From a checkpoint of a small spectrogram enhancement model.
Model: log mel input, norm batchnorm, widths [64, 128, 256, 256].
Training: 21700 steps, batches of 64.
Data: 39062 training examples, 35.6 epochs.
Rows from block 4 of a small spectrogram enhancement model, named by matrix and row number. Each number is 500 + 50 x the weight over its row's rms, rounded and kept within 0 to 999. All counts start at 0. Numbers have three digits each. After the name is the row's rms in percent of the matrix's.
After each channel's rows are labels from the 100 clips, of 14976, where the channel reaches its highest value: "responds to" is what is common among them. Only what is clearly more common there than usual is listed. The data: simulated sounds of rotating machines with and without faults.
# conv: 3x3 conv (model.enc.2.0.conv.weight, 256x256x3x3, each kernel summed), inputs 0-127

conv.115 127:461553560502507441503447528480544575452509599509529400570500519549548452494524506516456492486490503508516512420526473451478546572587489454544552414523510454492446540529445501498522565499428495533554505517527555578505468468421430553428450485504503532468485422606535456425519573614367514589432494420437536532654469610475461519419410418486520439446523524506459447511446501563462489591498
responds to: compressor; speed: slow; muffled (low-pass)

conv.22 153:462436412531524510452621511515509364525501456523466575400480491497569553489448489497597507512383513477461431605518510482508474459374525470464477600510514595510450467456574478416478509493621509497482512499479473521528406494511515487467516514530503493479516499419499526510473475389611440522513519577570486423411490438453596488503575640511433539455463461470504457490511502394553499360501
responds to: muffled (low-pass); compressor; conveyor

conv.58 093:517478569525471448508450484491556535465511638508558461566485490525470461546546495528432485510499552537468445370497505437475556474585486420562486386497488537477496510533497511427516535504530485488489487503501571558543471464435431493410482483542458492466516448609496463441507598623392566538397490390377493524625515468526413511426530391505515542473503481499461469518504477438524448452510
responds to: compressor; speed: fast

conv.129 116:551555488554441564523496480521570524461581480544528495461472445476456546433573579472466467423499507550480533389562532498455550569487417500538481537462538430411531470533492571536539511558448452548552430571485579448499491494493517504542495453466504408536563446476450479516517492509470512451525426541498470535483535579564526595537426453524505441535576568572543553539412537559405503546564
responds to: piston engine; muffled (low-pass)

conv.162 066:471554480504531522490476542511520522511474429533461487491532591504556498466465462479490497478500503426585584536525420485545495557489557486492640547517494423613477543493470444578412537407426507551587582485529536488412499500545472527507435531398508528524362444529573553467501460439559497485495516525577600550470423544460535463540403549490501438495499518497515541459458528570419525574418
responds to: air leak; thin (high-pass)

conv.229 074:553433529485506505549443468476550516456460580501574503530498505528490453652528452558425501509517483546467438378486496495495549378539528504540470469494464585487546530536493520436529548519558492428414474451506578514536514427593417455487490500545476504553506443531519483489503531572473603425461479443368472574514503371519427460573614442472556616562457473462499536538594409361608472414490
responds to: conveyor; muffled (low-pass); compressor

conv.79 084:437470525479528396501451546553486519565515530493483515545482506527502454499494459484504497586538536419597550495445501461579500514531521438518536432541440472566461476462554410525379489406520567554582588500579491545399506546453479529473480578419466561493460539561503575442473539516482488542448582437493561530589491461489475463441480492543524515445471417460412448395472466462476489449479
responds to: thin (high-pass); pump; fan

conv.198 108:464555570489501446493451509514514583468564570486496424575457481515517458462512556462448522485508502516533531443531509467481522605590435492516527415488521424453466504511457524532524556528426495586585473590532524565483497507426445552471482467469520513464521448596495474446498562599378510596440492438464507540629504630487468574434404430530534424464576533554450468494377518580441513598541
responds to: compressor; muffled (low-pass)

conv.38 085:469582468489479444504495533478571517471476540541493475468535599512575469494531473499472466439440472445544530467533410472514515537515539508515686482533509453585489565510428465522466512443382526520549576485533560520458436463433479507543425513474516479496369340523581482504522558537438434515546505465491618502590418571520507485452392490465497415506495540482454452475484477578462562631427
responds to: air leak; piston engine

conv.82 085:518491551534457447503455478491574533449529646524560469546471477509476469529557515518431481491484542543459448348519510457469552494586469430566491389486508527458494513534488528424529520526511485500508471524503582543551457450422451497430480466547465471488531416600494442453508593628378538512427478393367486520635513499542434535418503382504501530478523495515463460521477478446506456461527
responds to: compressor; muffled (low-pass)

conv.62 159:489654472510486549514502514476553509436490479550500407477519538509565512477501504494530485389460487494509539516567455516468550561477505494543620554503531438522494548555397509536524463490323440517538512505473559454495465464528523549474446479489496491511450397445549475546540461498535497442522454535543562488471459610480526503512384517474469384521527666518587508538473552635443451717479
responds to: state: normal; muffled (low-pass); gearbox

conv.205 085:414521561396548374507463494508406558526505539421453425590479509494538400491444529462512554563518472509576522616472503516517439579576478554454536410491512460483488526475456517526525469533436524539543478542534385538475553540501488555518525478493519583462494516520519518526476511543491492547490537431509509495575503655435457522454440516511535445509547486515436439465473483586527489659519
responds to: piston engine; speed: slow

conv.204 069:464466505450501360535474472502531498483492677489528449504473521489536405570526458508454536542479405489524451420486492567530504464563535560535533388505493543530493545506486477430477514486521525486500523479532525564500477457469467511506485504533561514538477401517520472528487617648376483476540527373386516500679506478516432473429516447494538540499464447426435401485525446439571446484472
responds to: thin (high-pass); pump

conv.240 071:513522517506539535511426519507488548524470433495487517515528567493459503485480455492464512511587521429612597491495453476571490533504549508472584514496453429597518516483500434582372558404452521532573572478553517490380562516556462500542471547384507530524391508544527559451497459441546533490479534514532578615447471515490499455568427516489547468520496493495492595436476516544428561543433
responds to: thin (high-pass); air leak; machine: fan

conv.0 133:472481505461514450491519453521488497495581537480490487516435396453522455491488611464496505508476477543491461526512580502485471519530403501495447471440530514354483477487501554473562490605519501514492396588502471531526497506483492508497551459529504500489657485537456485487472537527484483513499487465487421480543565539491498619465518505530506507480539494525473449518473478498531490506665
responds to: muffled (low-pass); compressor

conv.75 108:480536528529438413464463487496583540464520655517533441489487514500523480507572503501459497487469482487532511366527485460503537531540487483533552400491517459504484524510479491488470560482448496518542519505544567593477423469351461521451468474501523477419482387524501464504497647654317501620498504421400532512701494547539473521390430402499512468458520508510433398481478480524471489556494
responds to: compressor; speed: fast

conv.78 090:511591464473491507554478506472582512444486472545500471477526563484527468480523503482441472396470447476533557477556432546484528558518514532533672523499514433540543571545385507561511465473362490519533522501504596443469503447558479513588432500469507457590417341516559476517537482485528474368580460500522583517490449588535506504540386517463501407563519586509531530521478508600443526646461
responds to: piston engine; muffled (low-pass)

conv.216 167:529386445480495474528517483500521418504482532520530547453496498497503479576526474512495456528477475513460409498475504493514491372480533496522465518504484672498520515504516501398517453518636517446412485478493510474537493471518525443514515517565519492519515489480508493545500517504528484447565505478448466478480510358542476471502733524489493658511443436442498484511570426293684481342497
responds to: conveyor

conv.246 112:478487485481513477490540469525511483482597523506489489497424370471529484479487605462513491482460490550469455522532593499466481524510408477505442507457544517365468467497505572467577488618518492518492386603481493514544477493487507510487538455535497480505645466522452471479480522507502472507505469493500411474520558545495520618477513515533486497471539510529500461536457491497520491502653
responds to: muffled (low-pass); fan

conv.49 068:488536522493547527497444522532488555531494420492466490527517561505499491469465470475466527502550497434611589508517450490562500554512534497480584515507482415596497514481495446583392568412446505558605574499551526497392534527564436531514451524375515528521393490546535585436497456439544529500467522516576573602458466535457511472576417517507551447500513508514503573444449534555417517552431
responds to: thin (high-pass); air leak

conv.46 052:523529391556442503484606502479589416459496530603546501415536548533589570510562487534571404441391513494504478477537461499481550507448554418580548578543557481522460554554492513484491406508472480503547520485441558448501394436398612450438482483503462437488467392506546471487573541519481462481516455530493512403562443510573548500408446510450397481450454506435544409520494462511475461521462
responds to: state: faulty; air leak; compressor

conv.251 098:450557445469527489483556536460458459495450491501466461474541565529586510501425469519637506471445524475519491671493445526493464522419548493468587559547530505556458558507423488485515434485418507489504538474468414458503479490506587503474499509524466546491434480366569485556529446450596418498521506544547550418460435570442537458476451616459440439487472563461531448502523507562530481642456
responds to: piston engine; muffled (low-pass)

conv.180 066:429440448475557447477558508525527416512498567531475484454458495507607463547429455498565545533405476481489398534517498558527493428462559472507500539521518630527403489471550468375474511484605507495482531492495507540522423474554485532448485505540501520573500426455520540449466506486564438476498523512496497465502484409424556468509596574517481565428429452424497419494529488359608450372484
responds to: thin (high-pass); pump; conveyor

conv.234 074:533521528484542526545406516495476549519450436485498513545545573500442482511499454502438505512611513440583580482477440479554496519536551529479581494504447450596546537500471445576402528414449526509540566463545516470399607503578460503568469555415507539535400511556534549482508454464536552456488529492510574602451469507521466438587449491477555474560487496493495617450503507537453556544428
responds to: thin (high-pass); fan; air leak

conv.171 139:436391412478539429491579517529522375534504517525476533430459481505590475525465479490556490550394486454479412588499516490546465438451538483499485536522493638513453485459566460381465497492645527496479515505511484535520415483502499504462512531544508528502520470469516530518464511462564458496518543497529485438486495421460542481468612595518461571468449418438473417472519467360607462348505
responds to: thin (high-pass)

conv.203 076:482532468575492529497534564464577470455482556607546426503528530577597554524528473550574432456449566476467450489525472442484562481473533372604561542560516529528388540561464466461505471472498489473487538479463578481529413448413540496333440518547448531539475445518548453432553504563472522455419491513481540440562447505498526479402496470462418495431454512446552451529523496499517412516479
responds to: air leak; compressor; machine: conveyor

conv.12 085:478592465512479497501490536490590525470485476571484461458533587511573504473522483489486479414461485436557571474551421478515533561497532498532687536519520418586486559526427464565453520428392491531567578492520592487438449470480483530520415507438516482497382346510566503513536506500480466494526493508540617526536426574507527488500385500471490410514509566500508501486464523590421523618434
responds to: state: faulty; air leak; piston engine

conv.183 116:532450594467486416534411488484473573496484592456539484596514513510412432566560489517373512550588514524512485423451496471511507446640495534512476361500473544488565532512471511490519506517531530465448482478540493513494594501479463488544502504522503516460501527601499484482511574614387553536462515361363485560614515468565358488481590377482573575541496442488426524489546421439592524479495
responds to: conveyor; muffled (low-pass)

conv.80 098:588524524514495550563445510392521529444401470519553498540576589537456511560542445550436487445546531528480523462490431471459530472525534533532544517500482496540569565582418527538559505500461486420431499422457549411510576430580493461557478505533498504548425460535558430512549452500512580433479447500463520542463442491569442435578488460405510503596473533484552616573580481522517544537445
responds to: state: faulty; air leak; piston engine

conv.206 078:512427500407543429537478468517438516553499464450471572517497478450432419533494515469416509564549449534523486541445535554537430444563499584449433469477478563453541499456525534508545479567563575475423438498550435469481596528552490479636546521507537486549550558575461529495477510455540467458557526458469424537481548442560459503551616525507561573538480415469430537477560424428616575448521
responds to: piston engine

conv.194 070:503531478579460530505462536539613529492581549573528519444465484504504546426570529487470449474474539448515538326553499462524553587479470447544560500509487436497486488504527454495428563447461507596631535560542622506463419476448442504478441519430488439533498400481492513461504537526438505495489504512467552577563494551547535562494392436539502455488543502525488516470363517499376519491507
responds to: compressor; speed: slow; muffled (low-pass)

conv.55 059:521502425568538526436626556446548436499442497570485575423552567521536583541485453533589506469409595484470473486493464496495471450403545457481534575531508535541412521486499490483525506493509558447427520441456488466521424461391565460482495539568456505567448454499544442375514499455495445557474505557461511357496441462554538454432513553447347517393443462435496529521573468480540604496457
responds to: compressor; air leak; bearing knock

conv.66 108:501427496521499480523520538505516442530459533494515552472517527560508508562524411547496496553464487446481448489445480445544525412494585476486496495574438598577515492462576423431438559431596550466470582439521516543508454487488466470480478576527502529465463505510521531476492541496487533555473550472486529489516473364507484413491584503492500577500391422397458467466557446382569508367441
responds to: thin (high-pass); pump

conv.219 060:500556488547461517475471520549587540497540485555492482447498531495524525452555498472466458466492490423589586390543465449537544574499502465532597504500503393561487496504504448569400571412427490590627575530542601515402438509436457522482451513382529457459428405529497545486508536516432494565515497513537586576561474553524529519507388458524512436476520521518490522462414519560379510558468
responds to: air leak

conv.214 061:493539567497510457483469519476490567475561545477485462580502485498494485451496585474473531484504535534516520489522506460464496574576422507484503438492537442409461525514446545532567552567434517533522441577518490531498523500421473517506493463500507506468541484594495448422527546566406489649434478456465489507608507605516469611435436454495517444448578516544453485512441500568476584593545
responds to: compressor; muffled (low-pass)

conv.103 133:483433396507536529467608509518483380534505434515462583407478468494544547499440499496597498514426511495452435617497529516508440454391516482452414614511507583483457460455578499441513480530609517484464481506473429481539449508516559478493548514536497500512554536424488519503471452373631435493533509582572437421379507442468580494512591628515439551463464469466525475503522503420557516385521
responds to: muffled (low-pass); fan

conv.3 086:570537536493507533570419516425502547461412458507529494552578611533449488541536438535416487467576515494531556464485410466499525495546548538516577496503466472575567575566420503565505511469442501457484529430496540431465597448583474479576466519477508523541385468565568470503545460496514575436487475484481557574472437505558441433579459462421531485594480527484530615525545489539488556552422
responds to: air leak; piston engine

conv.151 097:517520557504435451510410479504559594445520613499559418534477490501486437529601522485389461493542461534500489363523500407485552525591467491559515400481503481467539540536439524476549536532462463510500460532530578533520515474466445527485474470518558494405512424539510465562505595642363553559538472405402500582628520561550426527482492389507571492483548529530479489537478479517513431561522
responds to: piston engine; muffled (low-pass)

conv.85 061:479567456519491514492503529511585514492485444568475481441532598500569514464506478482494458443461485434570574485547412465530518562483542478529672552513516410593476553508457457570429521422407489551593576498513584488421443482484491527507426508414522475497367382518577535494516505468512466499535499520570602529512417564504541482516382524484484420486510538499520509472451518576407507593433
responds to: state: faulty; air leak; conveyor